python train.py --noise_aug=0.002 --hidden_act="silu" --widths=[256] --loss="binary_cross_entropy" --beta1=0.95 --eps=1e-08 --lr_schedule="step"
Rows from block 5 of a small sound classifier, named by matrix and row number. Each number is 500 + 50 x the weight over its row's rms, rounded and kept within 0 to 999. All counts start at 0. Numbers have three digits each.
After each channel's rows are labels from the 100 clips, of 14976, where the channel reaches its highest value: "loudest band" is the band of the loudest frequency at the time of the peak. Only what is clearly more common there than usual is listed. The data: synthetic speech, music and everyday sounds put through simulated rooms and audio effects.
# conv: pointwise conv (model.blocks.5.conv.weight, 256x256x1), inputs 0-127

conv.49:544442479544546447512468496501462451547474491538538498602461506453543442521425477516442460539444543499526555432520470476514485557539477508456432413522488543647467522553489501473542475515503444504484485499495627529484513479524594523525435423467429487435545468557486400571433448447588512504498519451550524468411454501532492530438497453499493515486571538573521563515486524521557491451592
loudest band: 500 to 1000 Hz

conv.217:562533480497499504438554542535457526507427485528457582462474514584455582511534600514518535465491481479440562550522436500463510466435599563467478499466520447477611538548589384521541589500448584503408458470514464476513496515536427675487421444543460549515449603600401493461613567469483624508466540492428468473481400489525516482476412445511509454601497472584477527534472376466578521465511
loudest band: 500 to 1000 Hz

conv.195:554593433506551495566473467434552520512510524517491505565543477505583526518502544443614505536501455483505422457361428504341475464476498529483618443547479504599666494409529518470522612451476519487481499483439463505480471470476439465480496498455565551479494508587469519469546608495441409540453548480514581465478502515435442547493491535466529495513466506544451498517465442369505559613502
loudest band: 250 to 500 Hz

conv.153:542449580574577615527480456409475467411461475573498474564468519509470560500496511485520423485484575492474459446451472446448442471550502437502431558482543496543500492525428462466559384614484505509466547500478511419488534510437538464439435443641481484521460478475399530447581572492525579458523498567461508529564486512475489570468469449471495582495462486556472528496544480460435534484564
loudest band: 1000 to 2000 Hz

conv.82:462507516467462453621434507500456554494450521557547457417429545510524566515468498468358451469469494432425430475507588568479498620477511482518525495442458476580401479462454449514467461478518503447566532580475482536485552500490547430526556558467593508511462476461515548481558503452513537533489519498558532500461470475515472406510527462427483408471503441582540486513427472611479448518557
loudest band: 500 to 1000 Hz

conv.243:522536487550533492639340500480429532526549512480500570484535519459490413489497434622490572473454474527495450553547551475474517428553576492511565501403489502527515466531532493515504528491491498531459553481526438581485421501504564501534507535515483517471390611476484492402562533413521536472514437518495432389570364430529494482573397476457447501558442553503524515465467486472488406461483
loudest band: 1000 to 2000 Hz

conv.45:493561502540484484508490482422482529393484531421508503562510445508538514595485424564546522404521432580500589537491482570557470503434594434557549538532438483479569486526539462406534462443416406465498450563525515501574490481554501463553446466506610499548572544470506514531456427494526569416448525467567619567479418524500426532458527533550495571474503480549484484492467483527537405433541
loudest band: 500 to 1000 Hz

conv.80:510485546550483555437497519452608518508446541515434469496544510510590569507509423483454576585563464500449488535539391526524483514576566520430572520433472558446597546423458438447472511497489501584400476536722516472519434536427495445516545476436436517498547465453474480535516513505453484558495503529472467484442488564490511430482593544445531441475445484417420473481448566449519500493521
loudest band: 1000 to 2000 Hz

conv.128:474532479504529484610517423517466442453558550509523524486486486484496413480435506461594508523448423502503538560549476506472443466427480442433538525425494542522501474501556482517514505449547514503499456423511554579553613505504466472407482524523548477452493463472510553548431479543474462525381488452487526584577583459464505518570598541446533453489535452492540444443470435515514474462540
loudest band: 500 to 1000 Hz

conv.116:431562404499575486441428432503556501507432488528493431591523436535444430460481499471536500558545442449490525430448498390431464525494634522462514445492545528491510475535499509549513438501565494461428496531561476541403541600584366485460469558440387568463500548514436529426480504487577526499528452522540471528451538463537571474508460587509410475472483631524494502505461499455463551538440
loudest band: 250 to 500 Hz

conv.95:387505526467465549614505497536457550544496462495552441442571505484597506488503452450478515444462506507454535482441468570517521581472452450481501509534386502536572460513515468544502478526504473488508424517498535471427543498557521572496496434546542576538574480445554550480438474522526474547472563433480536565507546544472516551414451504413555520487460556385510486483514365433536447424574
loudest band: 1000 to 2000 Hz

conv.168:424429514625554424381480513479431482567430477478436590479461440474385378429500506485434468512582464474576633516524467500437478554540455541433466507567430495504486597474525492538466417544467434477444495594501440499503512509575488587466535538469346444477522555532596560491464503496493567517526423521430383442513481449446485528480566529467434493520455560463492554508431426498478546525533
loudest band: 1000 to 2000 Hz

conv.83:441567492564462560478503523453492520505476443494532374418423619646409524493471505413515491549466472503508617462547478469485581499405417512439596498498454503403399518506471468581457545422472608493545476492487526453408505429475525511511507497520511492504544504561581599527471445488481562510488459496562556421545454507455529505523527511451520457466494459503442513521517444571526430490527
loudest band: 500 to 1000 Hz

conv.136:504491535467431493456532536509557525483476533502462477518484503373459462602424491513552531554443492559543559497442518493511503504458394453474373559437562508487515485473563453555416577500415561524510493522459553578517419541428560422557496524530547395493532565509465509513428479462403452537492463501463512520540513458524305517469490550475459522489549616506416422527509472497481593493525
loudest band: 250 to 500 Hz

conv.232:519501510480498596520473537474404501608552491479409500478453533570537576534452440499635483364539491510437457535449580497532425538477508541495409450540476536517474575538480434462542456542544460491472442476456575553501477494521517414429448579441515452465462554448469437461395535512435497560497498423471418562536518477568469539347440540466492538518486507562496517585536465464494543494501
loudest band: 1000 to 2000 Hz

conv.52:457534439363555395527545498502425498567515534582486480500582581510430492527447511496592521488476512480592548433480519408497523438502592430498414515516582405539497433564509523541521433537500545531430462420484486508487559489414591509549539495513517435476436490456487501512435536505436505472409530538384512487408475559451467520551556515406461505510527436520479464475497413411476488522523
loudest band: 500 to 1000 Hz

conv.56:473400556519514465479522416503540484595555481542427485534489486590541404433443569487510464448574462510580468518511484528443431481466471433515467452507467522497517585594574419514404573493506605556570499448469519428386457513481469596592594463556522540541492509461539467469498503465527542485563482422608520521445420526501497477521539528600478508556526501513485443586425421587487508392458
loudest band: 500 to 1000 Hz

conv.142:576471531494484585545567450445484455367550485484515510457474492454616524535456513498484473426465491445489599485458567560494499514439470473511522576514516475464454506459427472534503534432501463449524522414487450468510475481504558496570453517528550501461514459483529476506653533610504554420386460555475515412534445518447496491605500427457478542470461532577481487398477495528500548419535
loudest band: 1000 to 2000 Hz

conv.75:445470494600567456471579439587509531430469462481496448474561488564523438548578498458530440446444502516503500468480404432481531559558481427471545505430453538463507423516535504457380534404468540536476414508463493488611443532409563580564541402526537447515417495534400452479474630428483571493400497455387441534433453458445533497501532553573455437503501522391535496500480511517542481561458
loudest band: 250 to 500 Hz

conv.89:455528451521427463412479518573530432459417479454543489582418467492475411518515558435465494496423430504543561476466525516536478524480505483446523515540536537595474535583456504453502447537476516417529558525446400458521540473518535612546476506508550484569488479494498522510519466534454487404525432475518520486447484581475468583494487537539475456483557505532493577428560521535516458504458
loudest band: 4000 to 8000 Hz

conv.13:566584471487565558472503430527459526541512518475470434449525545470503474435506509527482455504506468517508401413450487476468488572478552486502492473547433547448477491561519448527597491471439447477530455520448455437483502504495562510515460509540603496453485507518473529519531434497582407455519498404539474510444438448587496500456564368442521492483403509500575424535610358441501575555547
loudest band: 1000 to 2000 Hz

conv.3:516495517533528478580490555402559504445478484546506533532512482459565528542536506512525516520477456479514491594495481468544569556400569414456592482491521505515500470549568530460484492542495483482472546462536499445521548509486409467394480495471482473406607485425481518444462501558521614550495511536467393651510507474557562451567474616546496524481563422487461483571433516526513509487456
loudest band: 250 to 500 Hz

conv.204:518473452513512537443453521417509488511483487566549463463496542470517477584470530458480447552579550443480504549607491493488503537436488537509559545493464536537476429592577500533472459504422449549491554441365479489480377600590525492505440501392467516536400572498493502437501489514541504687564456499439474468510479434478460442535505476479563415533517410445464594470471427531540626518557
loudest band: 1000 to 2000 Hz

conv.220:504573472436436442450461491455515511502537562426506475461480494450638343420451500529475470523448521559434517505524544490454545510480490518543500476516456502530453464529476484534523456498376575518505454512424470479509550501427506548499464478500488503449487531434486471498541420562517412565460426497537483479526570437509450426566492485538520582510601510519513472467441365440431538462515
loudest band: 1000 to 2000 Hz

conv.121:548474471421553587539547420408522478465497524488408518520497477526633473470519474490505478557586513519389405480587428395504522562472521492534587490565453536441521430507508526471481542436462492477605544503585479534407521532505518443485530625491605457480504433442510453481606528480477547530495493497483530528485608517512511463491499562511507530467552531451474527442382569415452563453411
loudest band: 500 to 1000 Hz

conv.150:533424553479563472456648423509452455460462519569471520508478527466478506412506483492469519536540464468424504487537431521486478533402560548440461424504503468501505460583408515558554511554438405540554495505517556491545384662474493554533448457498506406471463474473481396399510505530522514432504445407495505416446486509482558479454521507511475505487477589583480577501479480503495560455487
loudest band: 500 to 1000 Hz

conv.16:395520439469472584535566536503541438491496539460534531441456503483460511515522466588510419508527484498569496491569501483556446561537465489493581598548614473474416465497525447487543440487534412589507501408422401447504425558549493470417449500452493581559471508488487447493531566453423514553441533508442559453468454501433613530497578464515524561494531611481467455425528493503542471504481
loudest band: 500 to 1000 Hz

conv.208:475507491379504425478520530553477476547519423467559520511473505422589447490513552540551384541479468455547468550502485572501366452510490501489402463455478580463588467466466516441489493491418529480594543472408446518460531428458525546541485579551500605393512484521417459432499609445498525500462441452521544481496543499483580496509425549524477455552454589469566485485547476512555409468472
loudest band: 500 to 1000 Hz

conv.93:493531469493478508465480432514452520571555501498549492499441434418531422512508447590399532492541462438469487515554528551444585522478503550469514479535415437495488507508454544562582543484458368406542550513413441441497512477462505510513488467490477452536454446451476497476532490517507421490485531501392444531431472502517444482546503502468517447514464511543460504507539590553626555371515
loudest band: 4000 to 8000 Hz

conv.105:505494474489356513447572464511416464496434544478524495514466492610451528460524513519424486525524427476569445456493456467462567431555441503526443453595478455526468527472491534567476513505511585473492434412446443520551462422480521493491510466511552459465386482477514574423485455512450589443455462487493547502430451526492577546516564476448370425489550456467530507621446503550545446453424
loudest band: 500 to 1000 Hz

conv.86:463502512516494495450417443519571433496470532515520511473440487488401515515526505561555520454482491559530514481424522502454492487567402582477520553451420490472518484499475469493454498501450535514530489479518420443502442447554560486523432450565484445557505553478500465567467505521512485473587470494552540520477580431529586542540498594509418515419519463478473636639473441463514645483499
loudest band: 1000 to 2000 Hz

conv.188:439436491455437375502622580499452460513467565540538414446542525493437505463595476478502467617480546579565541473562490532512468519396552488468521557455487537504569486522528539502480500507536493506509512544580461452478465479461562410427522502425546419425424550545482502535545464443445421526439461491388457480490482529508497626589576456532530519494555427580605445389529503529491453536540
loudest band: 500 to 1000 Hz

conv.213:427550483598502454563446486535396499420497480487490532531506471450473481505581479494524502569509591492511518444503420470458516610457497525660488546460437460418468606562408518575503532570493444476459595444461552551558568469506552446484579418496433513439488542468539546430489500514513539514545422463533501504440564499460487554554510451511443525532474414485506559472460494508453384471558
loudest band: 1000 to 2000 Hz

conv.37:529508537522523512515548448493498465500409487522477477486509529459468545518547461521432503434531424500500502425465552488572534541425534385521519489479561442482460531458465477448487423557437566415550505466561518576573424495560484491538611475503514525475543591529520473524578584502489519508476499431437469511327495475586492506451491488320458552485550537486452552573512541525515411544535
loudest band: 1000 to 2000 Hz

conv.223:476595454568509613550524561523507547493565509447520517512461519483503580525445479514536524445514500507481534550523567571493488431579541501515422557494485396488482491546469444466426448385473493423566444504553496397543521485396502504430513456600514524494513613514544474541451571504564460508490473436484580444600556392505517577485514469431528533560511454463441556509549470540422441426489
loudest band: 1000 to 2000 Hz

conv.200:509459437500506455474452510544552481402537557528485396493459489522442595497444512466468470580439504506504544511571546463484472531485596480456578480527533595511514459480456516490502508489552405458492534521478536477428467523428438623648441517563524554480524471491437464510496509485445460501419442472488544560517541483519588503451458528458429511576577501477495474395517512408445507502504
loudest band: 500 to 1000 Hz